Weights of a small encoder-decoder audio transcriber: 3600 steps, 5.9 epochs.
Rows from block 2 of the audio encoder of a small encoder-decoder audio transcriber, named by matrix and row number. Rows with one number within an expert belong to one neuron, the router's apart. Each number is 128 + 32 x the weight over its row's rms, rounded and kept within 0 to 255. All counts start at 0. Numbers have three digits each.
Before each expert's rows are labels from the 100 clips, of 14976, where the router gives the expert most weight on average: "responds to" is what is common among them. Only what is clearly more common there than usual is listed. The data: babble in 24 made-up languages, each with its own sounds, syllables and stress or tones, from a formant synthesiser.
# router: router (encoder.blocks.2.mlp.router.weight, 8x256), inputs 86-171
# up: expert up (encoder.blocks.2.mlp.up, 8x256x256), inputs 86-171
# down: expert down (encoder.blocks.2.mlp.down, 8x256x256, transposed), outputs 86-171

# expert 0
responds to: /ɔɪ/; /ç/; /y/; /i/
router.0:068131119108118092116101147144115139097118181165138114086133146127118101137131095143096175104130118088147135096164122150155121140055133121096127055065079136174108124121138104165177184113145145109087124083078111079119054143125164148185215155128082153193143132
up.0:109097084150157092099116100128093099081153104050078154158149113147107106081139140107151062089146100067098145169129157215108078135102132152176165116130091109136137176108156133166051097080113110101101171154110083192097135188135147074133163134184116103166101172
down.0:148145158083153109115106091132085158104160126178145099129096149082118161151155133148133162137159132133133164112134054162085110133087081143156146170144127147134139140140091099119092115075150086120101104107129157101123166187102141161081117072106140125097143096
up.1:179105111147093142115113163068080107219188139100124091125158148163112106168129125124117076131112154071117122123138107043141122121126133097115138140111150149065125125110132158170101163129087109163126133137159115119131135142056074207191113147108213142139144152
down.1:164162118137105156098096139133157073134090075155165090133060155080169137131092136113119112129106155146119105133170091111163159130178139128126133077132116137107113194144192160096049102123147122073154151150128145103080105081156084108158198093093131185113104197
up.2:148180142125138128082123085157122156075146123156134066108094104149136176153111115158151135119116109159085115085085140154103115135095149146122129123110117113105137044124112142119135135134105150076074152122127125151090118165081102084119111089171106112089146109
down.2:057122099204160179067105143117196136135152147151087100089166140132143161090161164170157162125137063149146120139107171121089123136073126143130108122160088178101107104140119104157185103138156124118091098138079100139090160121124141169110216218143131168127126079
up.3:127158191098145147138122055065143129103118086111140175122180127113183133150070105136173132118136166113153113112089151119101103115114143136104095146153163100123162076117143129109148175155113136121083159141113143106086112123145121120141154102128120166192077125
down.3:171098160142074104125109143096157138156104165100111083119119185163143097128132168132083112145046127080121153133085137144161130101112193153134126072132146134157164084104094148121160104115090150066149178136141149190177165150184180193145161062122131073152128187
up.4:154111143107131130151111065149125139158163177064117156170130109088140159121175148178099142103201106071148115138136114121135155094185122150134116076113071075099161158025172077118122164156166115167148131133138150166092109118177131135081116136146107131174135131
down.4:122061122127136134187214141121153103152125149064102148081124164163198077174115106108125128176091186146160092067089107181126143128127109147130087111123117129093117171083083103118118121185131127119105124099130093102122167164163135112111147130176177099147115150
up.5:165164181159075140120127192155136140174120187101143118100134168138134128036059169126123205155091110119101154131162082130127124191172117105153102111119118121097153107170125141170133113124077098160115141106134113098127105088125094134147102138126188117125136106
down.5:059104119161100181120123181071104146108107068122117162140099082139089091171174133095133133138149188152071121148156148097089135123189189073134117182135169066131088145136101128113163146129102101185177150093122149143160125153012134132124147092109093112101122149
up.6:128160100151145137088107136121101147155138149143123084118111139069183157136135153154094164110044116098120142138114142200094117177107125128101163107083170178146120161169177169138105123141164158131126183134100139098112126069127115097125100145128112156188088098
down.6:129161157041172131125117126116174141149171113144157117123200162153106166142153113145099092075184163111125146137142094104093166133096144080168131177117172118091134083147164165165125090082117140084109165088107196146148107072117127105117145114177067125093102128
up.7:124189142132074093201200128088180097109132145105167153091121094100154123109092105186124117100144104115083140109157099122131163072079136195191163130123150170126132110108147142177102095143129145125078140146108154226120115162196138132153122143104139075212139065
down.7:078126133087212155118149157133157155156136161131114163109141132174110153103150148135143143129120196206134153137135137151110163076111097104100170160158149102081114065152177176132147148129184157115083130158088178159107170155092129106141135189121175149124121145
up.8:098116109099114117086071133149109148092166127118133154152131180109114124110102114109162109163146106141128114085129128183118113120119110108160137155099167082108126106088108135157139135157143215132083117123175101099097117111157092088131083187123110091120114155
down.8:107138127066122115128145099124087101075135146094112113107128150088143162161169122045137131126155141131206095149140099160170156126124156160093159066135130159168102120109166121106124149114119084199143109152119135169116120060116138137076165105131094090099143202
up.9:106119090155166108123119123099160134121162100174052096088146134066098125097139140147162093129198122150163104159143070109167109066088155192137173102086111118158167157104158184121107148127132168106146151079131158144161165225128179103095111136132149115140136189
down.9:127148154094120124120145057144049156153147109144181141127071143147130163094126147149135184141158099093138092080109127100153163096109138145161137098192102108163131108169127144105093133097189104197138128152081092135095099103110115131120135094142159122147132166
up.10:106125153133075135092077167103117070096128140113164123153133052094107082063140129140143100099187090116061150133126164132195164126101149115123115178136151113133104141068046133125153091154132120115081061122098125123126119104151173166112114113068110163092111074
down.10:137137109159181116125141127102137098139065142101087068124087183122166157133178122114114075077094118103152120154165139052159109113053121135142140148132153111168122129070187164158129142156177056121140119146072151172154147143148074087096162177143114094156182089
up.11:150158085134161157127081107137156120061138117110117098148154136139180134160122102118127074114123155122127117114134066100195119177131134097182128126157139152098138096177141105144169107204159087137164102142154148144149131157115117162056182115132191160105113086
down.11:118101129150153153110162173170087121090094149058081070176126186114124132100137209153091106155159095163099129156099115087116159136106155172069166142065118098115123150103189070175106177136107087089155122124112122163080171073147106107180136088112120140156124163
up.12:140091132125116152120161055124127081092157097141189099127119124102089098153122136114080166116080100110098108135098094119143113154103123163137098127157100102128177104100132115186141166110139067097082062173101096115142109189158129125137080134111139104165088187
down.12:161180153130072137185141127212138185122145128073136124151106139095131101170154110154094087155164140100153125128149147108107156133102090073201094128102115077121103098109122126114119126133096156091126169160157218110146138161153114126150099157117129135123124144
up.13:079123044110183071106108150119113077123092106162132138150142141158075104095136116174119131139127074019108137133131156099177078127181081151114130132149090180158148131092155103142160133136125139141095122093075115144109112151168094069103117158114149113123148162
down.13:105095120085083112119142096129097114126151151138105126116133061110149099131100068109140115144138169161110097137173124074124155110084121171175166107110150086099153084170149131164090135152101118144090133073107130080153154168053079119138122107076092133119174108
up.14:079156142139165158102099170122133168111126077118169181097111146085093162131094157133102076121069137137116104181153092149108071100080127089124099117124137163165125164147083182143103079118118138112140147112053156139166113136104148137172153147101114088143176105
down.14:135142124155120127062139118098114044133158038154130183149124140122209145101110081112157142125132107124121076158100175084129097124110136158068130120123136172110160197131157126077128131136122119158097133149139121095139093152083167176135094117153184136152161128
up.15:112154181173128189088071161111158149136101060147205139128147167113120136121107189138139114088092082116151152137128186079078114089193132132122142060145140156144103092129110108122172107038090187104142071079150147117146108131091139121106148121121154116126099088
down.15:097111161135119076131109151156112176113165099161105109124162076067152153123161104125136111098167187111094134126114144075159123116112165139085119147126144142158147155148126108155135178088081142115091088134120109102141147172103123149142115093150123136166178060
up.16:089134160178123145113120098110090172077146061157115141133124170141112138076114145159145106164150140146119146120112080076135067166091095088159156158099125131120109074136113097061127153114150181116159101048168082131116149126084202162116188057144147151125113129
down.16:113160119110061080173127203191156151186128141111154102115151114097163038141092167104159133129147047159100170089169104064111084130133134129151109122132146079146152157078097123090094142131100141092155188098168115139155152216109145106120158147101107167133104123
up.17:133141036103122097144126161141139140148142119169173120112092172112136148116090096151113183132137097083110132094171115105130113090188085133077108140109156181130111150121133138150128154097101165160131184126164140127174147139181089080121136162130118137108179170
down.17:108145094102145111109143067179103110160105127149148135166045125111111093114093082124168127088153144144165097126175129169119105135148137112086154127125120141077148148143137126118126154093127100145124148093121097098163207149138151130137098170078068145156123131

# expert 6
responds to: prosody: stress on first syllables; rumble; /m/; /ŋ/
router.6:172106149100113144095146129171079130145089121153183119143125137128157117140151109173171144083104170166034134160188122122118125181116077113098117214169138150104150077092102179138138100097100164136113111158119128152073134153072065041111174162164125139109132100
up.0:095118096133127114180112214141085132073069060123180112115135159123190154181068132083083122137134082101141112104113088137117107152103125067105053112161122157103066101093165160143119098107154095122130157147163103168227110138156122089175091182193123115116133158
down.0:139058151140111149121116190081128100109128128131141129111147123132164142111069166148139134160113100038148153115103172125100118108141113194179108108115095136155164124064170153129176132134163129147115147116158100143171092115068145104135125151123149132131126069
up.1:113147142140150081154113136098137149128101093091166093072150115152139177135125122111076092105143100159124168105099129171159146178129130164132137086126107106070155103048131136162158171129078181128136129118159107121156126145169066077088124138125120102172155087
down.1:143162145113166161109095138097134140139127123152103086049142139119153208088121164084098087131133089131115082187155115150098129138137143091088116153116152121156124135096178060119132159156077053149125150099093194109102119132114127101095153192141082120139112094
up.2:079129163131104099197102127148172125055138154149119074133133082146117151087081170171102122165099059159115093135100088118142117088152095160071126096121148139108136144093161109133059135151129101139154099121179087124093087120093093168116083121160103146112131075
down.2:154173083128109152144117184139167093139133116138171086134136145130157107121092106083154110134186137162091065150135157191164171151156152129128118150083112134103140118087113142169080127161126154051120164076128102115104181195112151163082104132137097123119170161
up.3:049124098144139098090115162166097129075146208136112097121142083116112166140125136204115184117128093144142100104109100194108125137156101103137141109108150125154135152131129140116109146098110140180124086095078089157100106134140124135165150142169159135142170084
down.3:140099192145155137108120144095161151111085098179058066092101164069150147153177178045117093097081070154053112140138118139128164169133152083151077139080142104101160112068118102134046080128100100098136142155146168142143103123114127060115081126115125150100119084
up.4:109127106144127068130122109127108160120158092156129078150148095129130120122133097144097081166170112085135138118090163152124085100134146206097126132135108100102144122029157098106114151179188169148111081113184119134097136109108109084182115129089174049113168119
down.4:164119051166157134098120068148163117164106131132129169143115163141174135154139139133144147140121127099097046156170083182174118142150168135127107119054133123162097152155138174136113153113135030082115164134128111105124166085128082085133124102118128087137110182
up.5:141159073108097100101085149077119085087194130093113120093152111100112135126147154053112105147150130096125208122139146116119111153187175113129118098176146139108140085077145135126187106109097203143124118063208101105057089165178116091112156142133131089109138125
down.5:174149166092129159115179159148158142171087140157131089108147096136168169118155113067131149152118125110159127161156055129091093213099110139090108227081128107147150163131104111160117145155071067110192116147086150081087091121087151107147145130108191167199142179
up.6:134155066178109081112083114108135144052095130128185131169088148109114107145104154164078178057181110153131117091104113109156114105179132129107156152148118157084131144128109142117154147147169097079139141128112124124107135113117148123106108105148121087155209136
down.6:163109187165058086109122197113112153089119156093138121156175171133116112151155162129111078149159121128132158153136129089154176126137140127137117221158092125154178143107132111116147118094124102085153117114068137053143118149144137114170114145123062096152112178
up.7:126151102135107087087112125091126084092188124121159117136136092123166170146080126126111106144105159086108102101116162082128149125133101127192122181107128080095135115102088114158089136151151168116126122109138181182141109105149145149139092168098126087133171080
down.7:134132122106103133155152178169123137175129074147144181151078129182124080090132172100168148152087162169109128142134126157074170130107114161128084106111147094166142117140148161093179105175099115148092141125084149121111088129058105119104149156120087106127090089
up.8:060087090121120177205053142145208102124212150107129114153102172168135149103098121149152178118123118075151074090127143075124108132115114137114126085113081129125072120098156109111123121102066166106173157156213143146056113113218125118106149158135142085128172150
down.8:126085210165127058132139148089097108127138134233159192108151140126104099124110161090113128098147154134163099146178127128051161060137143151105095126060127109144130107098115143142183108122122145134147085126100156130194152133150092135126101166147097077205137207
up.9:148110122105078103120140086145105140146136110074081152126162156115171150164156142108132137176099120110082165083126111133117096127096153120205101145147116134142104181112169118124122132171106204107122161159117146145171133156120119108125151150116132060138158112
down.9:059140155164104114160152097087094141147194108179127162092097116140161109107132105168139171146148188186110120106130132112114165140069114138140135120109115107171134159183087112090140040121123117172154119139123148136149121137107083134133105140104138143124147152
up.10:100119107091135127108138154115137097158108069156170161162109081147113180117138124097138111094182135150065085106096211135126149105103123120104173125189166114122058049167121144169099106158124156106088133073145123167142171084139151114152143134157126164075127115
down.10:111086124129165104106149172163211107116097055167138201133147077136108160100111094139146148097083154167121159141124102159103108138117166120156161090093101138158118144139164128126173155138143166133160119132160176141148132158105110122124110128154145142087051170
up.11:145142112139069126137168160223103183130138168118139159120162164141183167133146128169125102152158183098182168111153159089152118139117102116199100070142126167107119122149135136110165110117083189087138189155141176104134086136083141091149135159158161066180181112
down.11:135141139156073089125138107158110123096120166161125125189155126162152146206125148200120105124119090124145184125137170077126147077138113142170092136179138161154155102132138084152175189116146125196107120129115113144105093107108157108139180141087163112167136077
up.12:127126067117081114171113140115117128143118109141163075134090121118105213133139161136139095106192152133125163075123103149155120152108149102127122108150098023084086108078110143158116178162112148159108138114126182169148126098114081124174172185175153118166128128
down.12:080116124135130197175166209179100132150113093125160157103137160097183112123152127115122179154134120089138107194119061129057111173142100117139135089075110113137059112153102109128167099123103094122130161105158130173121100127122112182129100139121149127140156164
up.13:129100102119156129176090198098106141119080106123201192130132130095146155191125114170092144121119137148112111066200127152139079158127071110124148070176075121077099097129144135153112076131109168126081194093126079190126131137182119152164158144126101118097166155
down.13:070109145124094186158113195158117134115125088123119155128105124136147143130106125159123119148111180158108080081079107137089167189159139073144137113133099117197152144115170140197146069143136157136150130125146102141124120129132164060150075168173079135108079201
up.14:138138066136134085156160216174169133163116142133150115149194119107088166148143128102115115144136151155139155101142154128183156134138137091140159116160169133152091072164134094099143095067110151112123136097165160155126110107092121126158052094129129119074177115
down.14:215131138149138103142120130123108139132090119130120138196115147161121144140145153146097116124100118121157201138121187150129100112102163126174120143136060139184176138115157111111140135110119090157110156176114163123099103113092126153154120131175164132180082144
up.15:135100152128198095115095073125116120081149166140140081140212078132124181090123131154104134142160105097087107078140160127180070124156119148142153078180117087109143153044179118148116133100114188115121117103143099131077091154163100084112149088154110107123135142
down.15:119154194142121133116080103172177144117087196146105087127158161157148166121133128070108108107133094107087096114158113140134127119187129123120091207138090194103171100109116089135094090166110107120113152112111138128124154071142113101118171053139093118162165091
up.16:149132124179142107125175120139178139102112129088094105141102113150147150075111169161189152083138075177082080116110147098071190100160128109182175085107178151144127092152101131115125148098131192087176109102182119137107100139125147117130105108140130072097211171
down.16:068125162117137104112145209190109173106153078151102149133113116131129091091155137157150161120138132129130133147096119128143134136120117109133108132124104140176095147134111087153151070137125171142167124123127107218168164173106086127088103134117078078168114157
up.17:100135115100084169143146129071127137194176135081147115137137108099201153131137130137082144124102112138129159072154116095115117100106113105143103158177139098140068065117129118146124154207104125067134109132144167173119136079138141145094128174074172110106144096
down.17:083123139151135102152124129119038140164173122181168153076108088173062099133120156149111117092129108120098092160116055180092134140096146134164146154105122140106136153130120161123187137163142100144123086141091099125148124106086114163098100121094156113161074110

# expert 1
responds to: prosody: stress on first syllables; /aʊ/; /ɛ/; /x/
router.1:123181135113135116133146133167194089132120127049142086214139113118135115133179179108104141108125098167058131129163171105110110077142169177147149106120084136101122129112155167157191119081190154097098084171146104146139196129186092099177130099146138111117079079
up.0:174131119158120138152134083126164160084148114100080124138156128078174213139097115136126151111130149171102162125137143100096142051183130179111151081096150120105171125138152126141134156100089119123153130092162122059117180106149149156131116081139132138140153150
down.0:126102087145116210107119150093147148209189142070114074180141101126170158122139146158130103125130153135102079151059149074169150104130139141090105138187087140129139133113138085155131115136124084115115167153181112095075113153172202180129141142109113209119151111
up.1:102129122114139145111111173120151098136099132129177073134113090184148105155116159096139145166178078098110106124121146214112105175129132126122136125113132128133075133099145106116131124141073119119168145156136130143150124189168152150066082115095139122172118155
down.1:152082166061106136111138076150142203097125180199143163094132126181107067130143131113151125099118218093123111171151087060158115137095104114081088161128093121135138121115186136160097200123147111112111060100084136114063070134131106129104132055070099103090149198
up.2:113173100102069129163137132138142173108130085071136099174085137107129146108083138143071152085112161196122159167134127086135189121155168141143121097088177100115140168091153202178123129150155152117217120123177113126099160179144171115138154084089144093117102147
down.2:157113126101161123075127145096109065127096150032104120144077130149100115096128151142157165089119111138105105081069122103110169141183110123094141147094159077101129139150131107077132106133173128097141135166124124160140116130074098121100097085142165171142124144
up.3:149136096126106138171076165152122117164101115118156146128116146113177110139138060151139122111088157110101106125102157146154158085224137104108128138173120176153113096114127151151108131147148083162117076131161119201151189078095042097146126093068115169134088138
down.3:206094157137109176118165139097117142140082087140087094172100107153152103124121135129119115125112146105129135131073166072079164150129086161092155167092182088074073118146122117175064109082123087069172171154134101082113177134122132117068140118145147120091147078
up.4:100148126078159130157134099098119141168100169126142158105135104114132058201095111161116178074117172122096087123101144143164060099169086116093200115165064137143107195131169165136137068113121142162174150133116119178185165153127107146162093124134199126106111122
down.4:146093145117142136170092113148127149097136139117113136133132180133138118151121101092080046138151111173166133193144130144110170152118191127110145183163135136178090172123081078139146035131107130120181140094102127114154144107081114132113098093100097111120114133
up.5:134152140102102110128179182117166116080147178138137152138121181140149104093136144121124158161125098134107130160062095159197163128191116151137104033164128187108117079152159151121126187099176131128163163108161151174079080170132171170127082122080140093123167039
down.5:145083125119094123150172118158111099124166152096155110172112176170096105122199174074127100160204102128191134116136100085098194131139127188170097092121115134130104196167141069118132150135101099182114150186173109135111082125134082172109158097152082151112149080
up.6:084145130120168099135129153148164175118080147116111110165118123138128117103163184127079118134124098166156092182133137181154151212121146117165112132099176145111088173102106152145205096127166099093108153100168156036168145215151099148134059119091136088129154181
down.6:127084129094156118148177075103136142081086111127087117109165111090112076128133126144065118145172180187152099129182101156140142080124074166128114102156124156121127085166134144172091166115161100169164102079108123110165075120131140110094181140104131150136150131
up.7:151109041182107123064193144134031110138123135058130051203091117158149149146112138151058135129100145116131162098112150129147141143069136131122129089147111064157108120108114089107155150138094142123087130151116135191215118131087137108131152090122115084126137129
down.7:031139136174148188148123186123124076138123106124126110119141098121057105161145110081141106144094162104148160171182123133131134124088154134159081157131183128079135138111136142103144173125054108154125141120118112097179132106156135148098115182170133131117160073
up.8:142107141155137112103152123057141190152119147158110155110138099103162159031166129121122121192156116152172115128150095148191080171046147092095161183118132178106085090158144160145098141143097053159133183102122182168194162111134157149177130165090150140118128106
down.8:160107135116119082087156123139113135122073099120108169148192125122128113124122141125146149067196175097074156089179108119191131168126149096068105158132163125103169159093104112137110127185131101138146136133124097144126092182178096156155133130112050114139153173
up.9:112111115165153049129126107165114127137146112128173126133161113125092096121079097182082086133074098124136140139097153110100071173118076099068109160111123115176170109178166125152119106057115148105124081130095088155123140122117102167122110096143156172101122148
down.9:132119164127126183141151237126162138042120072173145153160068121130203097204122157114117170147146122080127090164110158150156127084224102159078126149143074109152093132140135164129142153123116125124175110134110163123113157111060108087148104114105131100090110184
up.10:159153109120210118077140190139087140151119160123100074115161097164125122147138160135110140175158128113137131084164103154124153101051163118101178128168123141092115087082201115119145088136171098180145175061143130133138139131133093072140157131134126067100209116
down.10:144136164095186104106129115126084137086108104124111169102173157100114069151126118134118085138155145114131168157143117172139115186131127114123048180117141148108174136109124130153084176092160107167082116121110074094126140121138094139119173144092097178112134163
up.11:119134104180129090083090161111110129151080116143146083109132126068133159099176105135109152201075108076154126121088148178154090159033196124150112145110130131136138171080134101116135163161136117148147149104163123124131170143157177118094157105123138110164106158
down.11:132111101114178072112222062089138177143109179148181176081164129176131078122123159115103121106139161143122083082197155149166098157147124128141156100145157162129073111159137117127129126079097065107155175098128146126142140116101085118134116108159079122098174137
up.12:129162093101155146075109217125136139165121133098115090140113153108113131143121100156087172134166107129140060099146119126158138181134139092153105067128101132164093140119145105119185100140139166044161126164142079161158156169147136121146126132098160149125108189
down.12:156116194069079142102174095122112091154127154187110148108149141082108095158137085177138105133128116109105143100111102103091172157153109144145086157161177168125136118150120078095179114071133132088121090114134117154095098064091124112075132184125117082149210049
up.13:073123143143065126093129085096112066128128147113171158077110102089121087106150109101100134182082073122132108099188086097076084164042142112111138187127137126111097133159135120157137108172134078083120083112143112145195132109152113089142109123069104107151088084
down.13:158107102095173072139132147163160155150080129175081162150108115121157092115098146165093123134121111112169164105116135185146122109121107125116150139093114108092132172134144122255150153065119150127104150154093173188149105128116132150110153112148109138141107195
up.14:155144089130189076113109076152085085135102122138135161144142057087115125176147111137117102107187103089081142073133100163162170151110127112146154159113116148143154138098197128148089136165101174132066117084134112140147088211217102096076109167142108165099168102
down.14:151140142148142098077177127066069155108129128147157152157109029192149185154178159122115153107132108114138158149138197126150170064110127099188089115103143077170090126110132131144152144065075071171110088127167160113174140089151144145133074082083148122106067139
up.15:135094098167185087100158098155101125103126096133108132179176042134140151169113120144060097169162082124095133075132142161131124102112139158139151105173120147082093126082164154110136116113172081124081128137128139129056103117133122066145134111131161130161151093
down.15:136124108166084198074064101154103123151115078045104163159157127168130155159165106113142100135094141096165122111127155125069191095073138134125153141110117136138090098171125097084166117099095123138077137140165135176173165126151149115153134160066161116132132166
up.16:116148084099134115177107080119144137160221123145125023150120142116156124112147064100165139120123112157143117093121077172114077155149095126102144105053079079133153158158177113122128156176108157112110143154149110093126173192142134102139136041177145174129142114
down.16:171105174108138147107127120108128094110148113163070151106146147152090129121146131127105151080066163210115116088108144086093157086165116128158109087101170141129132130181088107081161103110103026072090102163151195148156113106178106167084137152113114141134113136
up.17:113159125125088084114125094080132100107139156104134181090123165132188128144150106111142207131126120129098119085085146130112168071192096089150154110153081146146130145130094134131127141105161087132164141129148087121086131192150112143116141144117060187139155059
down.17:095129094097037133123126068155095147125148176180113139149158150140122165140097125128128172208084085124136141093076095128133163147143081151174065095085107081128152112146074089081115140126092099152110151096152122123201127137099049078088149141127137150143148064

# expert 4
responds to: /k/; /ɔ̃/; prosody: stress on last syllables; /g/
router.4:079096138149153113125170164135125042119149126072096142178122063169094123118077151105158182112197146103120131076072113182138169084094170165156165064141153165168129122139090114106138167115149079155128195144163145074107099173175148154169165102100172128139163126
up.0:124122137087138144137053081141120096165100154083176159107166091104127071129167156138124173086141141139109165129105174153186127193066090097172155097120136133087078124117170145178096093061054123071067102154134103123148125137136158058155084133124098153115137100
down.0:147117096125152129153103115123135055089120095034130126127091160047056151135107155135136180163121092160083155109067078123079165099152126149133079104086112111089111108126120120092147128167100087137109108130072111121197133141163154142139087120145192138140128135
up.1:120149059133121089149105165175133101097135088105116138086141079087176175138111137106117105183080117051181106101116087158177168151088122155196187102085150091136198126142112150165117096141119121081161151195077183104101119069108123084128125180171133135135123108
down.1:109204054137147088196160181114137141101095141083095168081156128139100134096079130131107058129141162124154098124150122094192156095148115173105100122152088171128143145117121043105099088061138136183090099133080112142101145152140130065182167099110126118118109106
up.2:119113091153196155080155092142087174151123110102133110203123054123101163158099122161160105153121114082071177136135109156144111094082132136120145094098147175106168109129190176172108190114128184112085118127188143180134141160163088091147139062122191137098142148
down.2:109114132214126135194128042122147131102134168158166106194106162178185132141135075114123147099165160129130118239078178108061156155128130095101111164159119140128156105122126119089141139077075121134174117138096099135113126158138137130139133104105170183086087148
up.3:124102100140176092110147117180134195126161121123160095137175090118112078121109123130136179199144174106118107142105142115126119124088116125102133156138147127090179138132154111166113134179100055162063148071173132126096173122157110069133158094091161130116165147
down.3:084115142116094104191117193169188102090160155103130114190105140142183158145157133127119102116095158145184152166167129083121130098067170098144090163127173096112119138164136109130137115118130148125166120154179192175209122081130160086150074110110176131128077125
up.4:112147125145164113130134146111126160100121114124131072114127031149104182070144097123114121143128144145100162147122179117159118075131164139096102086166124136063178163120146154180129154130164134135110121146155159157119130108138089075138123106088143102114180150
down.4:149102138112112119120186091139119113085139080130102133180092109178148133072105138106141095077123139095087081188125150095154140045154163125083111153113102129153139164087107056072069146143093089082223139096127151123152163119179093151116077102102212164123163113
up.5:137157110121084148108167152138069145144121133092113149131132167124107107130121143092119141119110132088121128125179181127122115147132156162177138127162132147062099057145088127137123130159124105132124144134180127140122116136109168074117080191124121127197177123
down.5:110123151112126121086122193115150112145130136148109173100104136070073181179103120073094140166110129158123151139213148103144158130161169138122098072107143071137063102138124160141121144186113125141139107113168134130139128076111142136112168117131116087182108051
up.6:144172127129153112107127161162115198074130114194115145110140053088112103139081133109111170159081117216104129132203149122099115078112168145089161100114125106094158118127162138146141110117144099117169082072097137109132207138109150159122175123174128147099091093
down.6:115144133066169137123099154127112119135127125112123122161124156128196091125170129109127077084078121182168099170197135098160112093094162123163051187072145097105069127197171123122136159130092117109186161142066145148118161093106144115129144142060136099135087113
up.7:094154143068134113100112089076099135121059129149166177163133184138090143096134102152136181103117153108137174087147090104107157125209127136099137123151194095133137091069120096154102168129119105173115110151093128113125143106122222108155140138148145088169119125
down.7:166126105101172115085129143168095151146080141119174145140128099120102105185117134143171092149054144137168142059113143103151131112113159166138100158155117115141123097132152146120104094157134140136115166154167073110158151106140113099125137129091142132186098093
up.8:128126181053116174105137115126104140116078154135142134130134139114116155127085111133081115102087125059061040094118131146151108083112056112155122166073117114103110110135157097155184129156120115046098111150150077128132162127111078180137179117134123117067091151
down.8:147140080093131102057160167153121102172096155110175126100198132083074145101080141109145138102162175128134070134155175072089089098133101167140119120120139134121095151127194111118103173116083181173139079194125081123158123112116130141133185133151156114086116181
up.9:121102138137164087101134140147094126125091109196081129119121167096099096136177185116139105161122173127089090122162111158147132113162114171166180161108098149151092128093106153087119121113163114105196126075145140103112156137158116131108129130172125076120122207
down.9:168157197109179118114146198181146120131192144151110162156141147112138172151115163102067101123066149083169167114120130064109108113105107142113126073115110129145105099086142129090179193101143128129096128145158097093090097110137132117179104176183104087108144113
up.10:156091142063162110163149096065150153098137093169133200158145098098142128077151078162150103106146137137156115122159076062141119185091138186098041165079125118111131150146094133140151106148139096128136057135160163125160122179111151100091151136138078188109138137
down.10:110097086101139120090163122130137096138154137158189119127123090122161146146067173168128087117092125095108179116101148121171075093182150123185165116151167131117181123082107081101117153078125098169147099136163127076108104162137102177087111140135069109143121119
up.11:114129084136171152111191150176146099136111072100133131152109096134126128109088098104116102134174074096116123114146124137080114111136118113073132117103138129146199089110189144110232142113131131108149121128153134084110144110067162152176065141171095141177114050
down.11:108145122102161129125087099098126103139130170085112051140107124122116122140101140138156191104141142124108134132144117127101087133151188125093130128086149156141068156101111127091076126197076117126170118076105157085158138131127147110176143107148102080079138196
up.12:143095137140150096073128147088124139125107092112119120167188102085150165126155063148158118171123157038019121150126151108127125166118148078185165175129127146129157133109107192152092141180089126107120036115165116097158167126127078136100133153090147112098080082
down.12:102148124112110088171129169092144121135119126117174141179101164076143195145082071094130079116092146123123086102107183141125119140153074137113124131145075077147100138150154116090120157133121136153120143130158143052129111130138093120137138144165151119121093089
up.13:182142060085057140083178159099122136128096062136165141098165039124088206078089156114179125065104153142096142121160132117165155113090128144150087196145143136132144093087160116083143125119170203094148117080091094136171123183141121118138126127177115165114163100
down.13:078156135087155131126118196140078105144108177131178136121091190149135150112100133112122088143126090136144146096113148113134118119081079125172170180161148169106110152108163177137131113125162154173163085088121117138167180134103132128107137127145112132106132178
up.14:115178120116104131146117162135103118125151156118107139134170133129088145149095105100096126200148140103154139094094111123192094132137196155119150119079137137094128145091075130116128114161142183086123158140144119115107132147158122124139100167095050109175202122
down.14:074146162095207096091133126093107061145102110091134133111069149168110115199108138136123125070055132134120129102136091092140084109190114157145147141106175164175121103142105151129120166126171115144176098124130106098092088124105184104090108146102110097145111079
up.15:128145157102137153099173107055094088084139151104126138096104065151161088117119163161126152204194104180113096071114169180163169145117061169157144154078132109098153095035138140142131121124122161134101098123137058115196151161152088149086135129071137145131150151
down.15:128116136111153120097126165125124147098108136158129103114069082130128127162113132138093116117064111152100061135132090174150143158223123089108061208133124163115118110124084122137107075151150108068149117103123168122147124131150090166119108151088201096084174133
up.16:135107092165133085158145132220123136050161113154139134080139084152135104155072126134160135125118138105105162171125137082155154124155125082086132074094095080062190144146172120217153175168101124103066091108144102133103169105143116128147179061111167107108129125
down.16:119093108152157124105151177156166168144127108093163154189124161100113123149108152109186124048091110117091129110150131134111128082118150117161084096082096144081070129114097105093109106111090079136145165106072185127162127122155156137172107060113129103118123123
up.17:129084127141149173135127116126155151127101105138149134100162149087159127129057172142109052127074139079133095129144117138138062072136171134112098088136136104106131091117200131136153145105114164105115175119151104176130199148151168143150106125105147134149168067
down.17:128148111127077065144138109158095134143126095157150157092125131173176170070118121077143139117171153137095073116121136138100148103159117139169117088142088222125155125102089067092211104145139140110171169083175088097143119136117105129098135103151169156104139149